A small spectrogram enhancement model, trained from scratch.
Model: log mel input, arch unet, norm batchnorm, activation silu.
Training: 23300 steps, batches of 64.
Rows from block 7 of a small spectrogram enhancement model, named by matrix and row number. Rows with one number belong to one channel. Each number is 500 + 40 x the weight over its row's rms, rounded and kept within 0 to 999. All counts start at 0. Numbers have three digits each.
After each channel's rows are labels from the 100 clips, of 14976, where the channel reaches its highest value: "responds to" is what is common among them. Only what is clearly more common there than usual is listed. The data: short made-up English sentences, spoken by a formant synthesiser in many voices.
# convs1: first pointwise conv (model.mid.1.convs.1.weight, 128x128x1x1), inputs 0-127
# convs3: second pointwise conv (model.mid.1.convs.3.weight, 128x128x1x1, transposed), outputs 0-127

convs1.66:478589507582543480520495523499507399507476531462373416480568465518490460522449476534517515504496561455534481494481436481482406489497429590488529469488515495536445496489480514501561481495488471499514522575520492538468494517478493519507544476473483471478533485474513490414535470507551484516504473508497519518571493516478534453510690466541480467530511501527528503512486538534528518480477
convs3.66:525445538465546520419475527460498460521466410557471571501467471527479467550549530487527432493441444536524504524554433538556502463493452553535459539525479546521462549528554547434548492468430479506488483530500558484508542464533527508429534522453489550506497540461524437501453480448525505467507487518455498527553425518586439459445419534535528487466491508472554503488459553568516559503478
responds to: muffled (low-pass); "who"

convs1.121:500543480571530509464464597423464518548498533596482528539519517492529441487449523555509498505423465504481476510481498522497507417551476528600459524481542504509530492507494478519487528502486462508474519521454493470535480565489544499434546518470518441493518489423574492515601502566487524489464483549425506536542464491492482420486532532565472489501444492493475507405547500503533425410544
convs3.121:503438522488450509532475496539453489489499519399529484443469518477461529511543539534476510489493542502481567516470456497462474509447432511600474483510473536588502532527568461482475419497509465548521475489469521524434485528546543523491518490423529530523531578468528530530473547505562491572522456532482477546454541557514508484489542466519548490520509550588416484466468476429553457592429
responds to: thin (high-pass); white noise

convs1.75:502457468446496472507460464459384588498508495520565496459495547520499514551486480504470470513462481533511471524429456557515477550522508462511475524528538500564483473475544471533510485581553535501458548518518531572429486466512522462480478561490538497498460506517490512551520545600483459508485481513552483484589473503443519525478495512492511475455461385475474499383556514427522471417459
convs3.75:513507510471553473508465464605490508486465495475490569412469525468469443509548518584470567577553505530501506468475502546471466550540559551530502440554567567547478517483504516471497514494552487543471432445477499467473543461610536527520465482488547551485566501508508476435560572526519537551518467483501519477435509485476545491542520524498456448517468513584492548466488458470488501572450
responds to: thin (high-pass); white noise; pink noise

convs1.93:466464506471565506435537531487511569474445491499524469478513559516504497523484486490503523509451459504500473476444534502490446486466531447505511397540515479445510500532630530609352483518509537521523497463460548513401478514494497480454471481522467452636539452506486513489530482523504513517524479511489489516516430484522495524486465541566503471450562495565499539496529487507484468536561
convs3.93:510478496477548462466540545501500413590446502458533465531423436579483546561507567476547536522523537521501456470472463511525537465521538509455465520568488489482478531518526456529505497536547536489482514471561453568499558494477503428553458442479536484542498479541499576489466473445566486432553475509496533527456514520409475531483495504521539455469462563588543529498534530456553493552429
responds to: clipping; sentence kind: request

convs1.6:540552497545484526512456443448493520536507427508480446499428455516541528490543488512551492490512533442471517507451572506528418514558478532539505513489455433526493450442605465473556535487551525534530473524517543557531537498532537475526524464475470489457561478500493488489469471565522489531497463478437510575430468451502439473513532471475637480481548538506614543498537510508489444491503
convs3.6:464555481556476484584500524491491554467525567485570505545547548492530582448469474597452552478516562460509507515501536490438512580493515461497548438492501476489547454471451546530447483501573512464510519477558471494493489586501509517510511509576450466475484519537508543432534473589478499515572501511554496564513589507490556533558565471476512502561559480487493479519533457492494428496515
responds to: mains hum; clipping; pink noise

convs1.103:552489519524481588515512517447512510484481402520477500544430512547493437532583468474386561474475479468514552482516567497541483504562522544504458500437594414556489551494444520456504504483544553481484515557447491468474576462527548494531500463466514496532521494513514515460535462491473489458494464532472565485467481516470497459427462504496570505494579464445556538544488533538561538517517
convs3.103:549465494441500456507499467547539532509485501449431513434466468515460459545536478525474458533497444540535430452488512532485461486522458541534465512546470494487458549494537465495560498484503495588573504462521566476465526481518558538471476414474534544498518561478569463573546512474479446566489469499468542423409489518487437497480485493510372518495510511576480517493439505411534516517518
responds to: thin (high-pass); white noise; clipping; pink noise

convs1.7:508517529609524572497482438557481492493532510556509467462544473453447495498482393570497494514455542465592531512522475549456507484462478497560419513544488521494508491463453445478542517479472471507472445568536569522604477511504526503524519542502542465431522446474470517483560489516517533501515504395512497489514500461474465498473523536495535529446445433550438486534398485506503460523522
convs3.7:511561427534485455469559520527588589459544617537529450531483482465507515495496464427576505478530476490567493501485544478500493466515547488512473581514505396479459465537532502527476513505508484491496564485533518562463516529421467537471426424500484470440503495558510508569432495518518521503478499467467591475491494508467486559457539487461470497469541511467474479533491441552443500432499
responds to: mains hum; "this"; clipping

convs1.70:447559531493512517404493566575459430508503505534414529510516479519475502482499442479501524512517516535528470511567473520500558540502455485531514518503524488524461469432485589462469424464506466499535391541490511506515438519413486441528528503502533491496500479411455550450481531501528499525525525413459514509510467478513352476513546509544558525471492498454492484537461516540475520553558
convs3.70:469524483522461476537543543474528570545510609459511443546516536548510551465448472456493488476518551469499440534527579487471569444492470494516502476475530414435565465523498510530513481485568570492547579466561467512544461591468501480503492476554481453504495467513532559533501418582497470497543530529532473477499562513540536529490558454513459559566560465469521491509538464458484478485466
responds to: muffled (low-pass)

convs1.115:518432495478522533502495508550526495530508484437539505510556472494466527543550453478416554502481431566539569500526479642522507483526553532517428517445626498517541518591525459467547459527544457512532556531463496452497490406522542498517449501527471513518513452503466419479471478491542457514507524464530497460549525471479542524427508533516492501502453473453495487565426504514522492496520
convs3.115:515475514469495448505472474576491512491488486518567582465518540472474502515551519593490459577441468512507499463528495530513477603487526495550450488532413564516459558507483477494521445440495471578555409453472526442475581484569557540474476461473510534519511556522535490495493555505518499514538473523499516549477506492422528487548476520496476489510567499546419540490456436448580483533468
responds to: thin (high-pass); white noise

convs1.111:517499518518493549485524519479505503479502419445463509467478491509478456534567401522388575472516467495498668470500556603542493501507530532526439478488571401561490553530466573475489511501539509475494525531463540455486511431540526475559550439479465472518498484466498566501505473522502496514479495493499503429492495502473507514430473561530515505516549478507528532505440533527534533501489
convs3.111:434532486579513528480503551456469475497542506526532478546487504454536515462472525498498546434544568465490554558485458473499497529487554472470532559466516458544541423504554520508451565547486465386458502517463430545509470516470438517523511534476437447467459433522447538446457495485530543448489547451504498542562474485473517526490523491469621462460441495453521496501559544575467488470521
responds to: thin (high-pass); white noise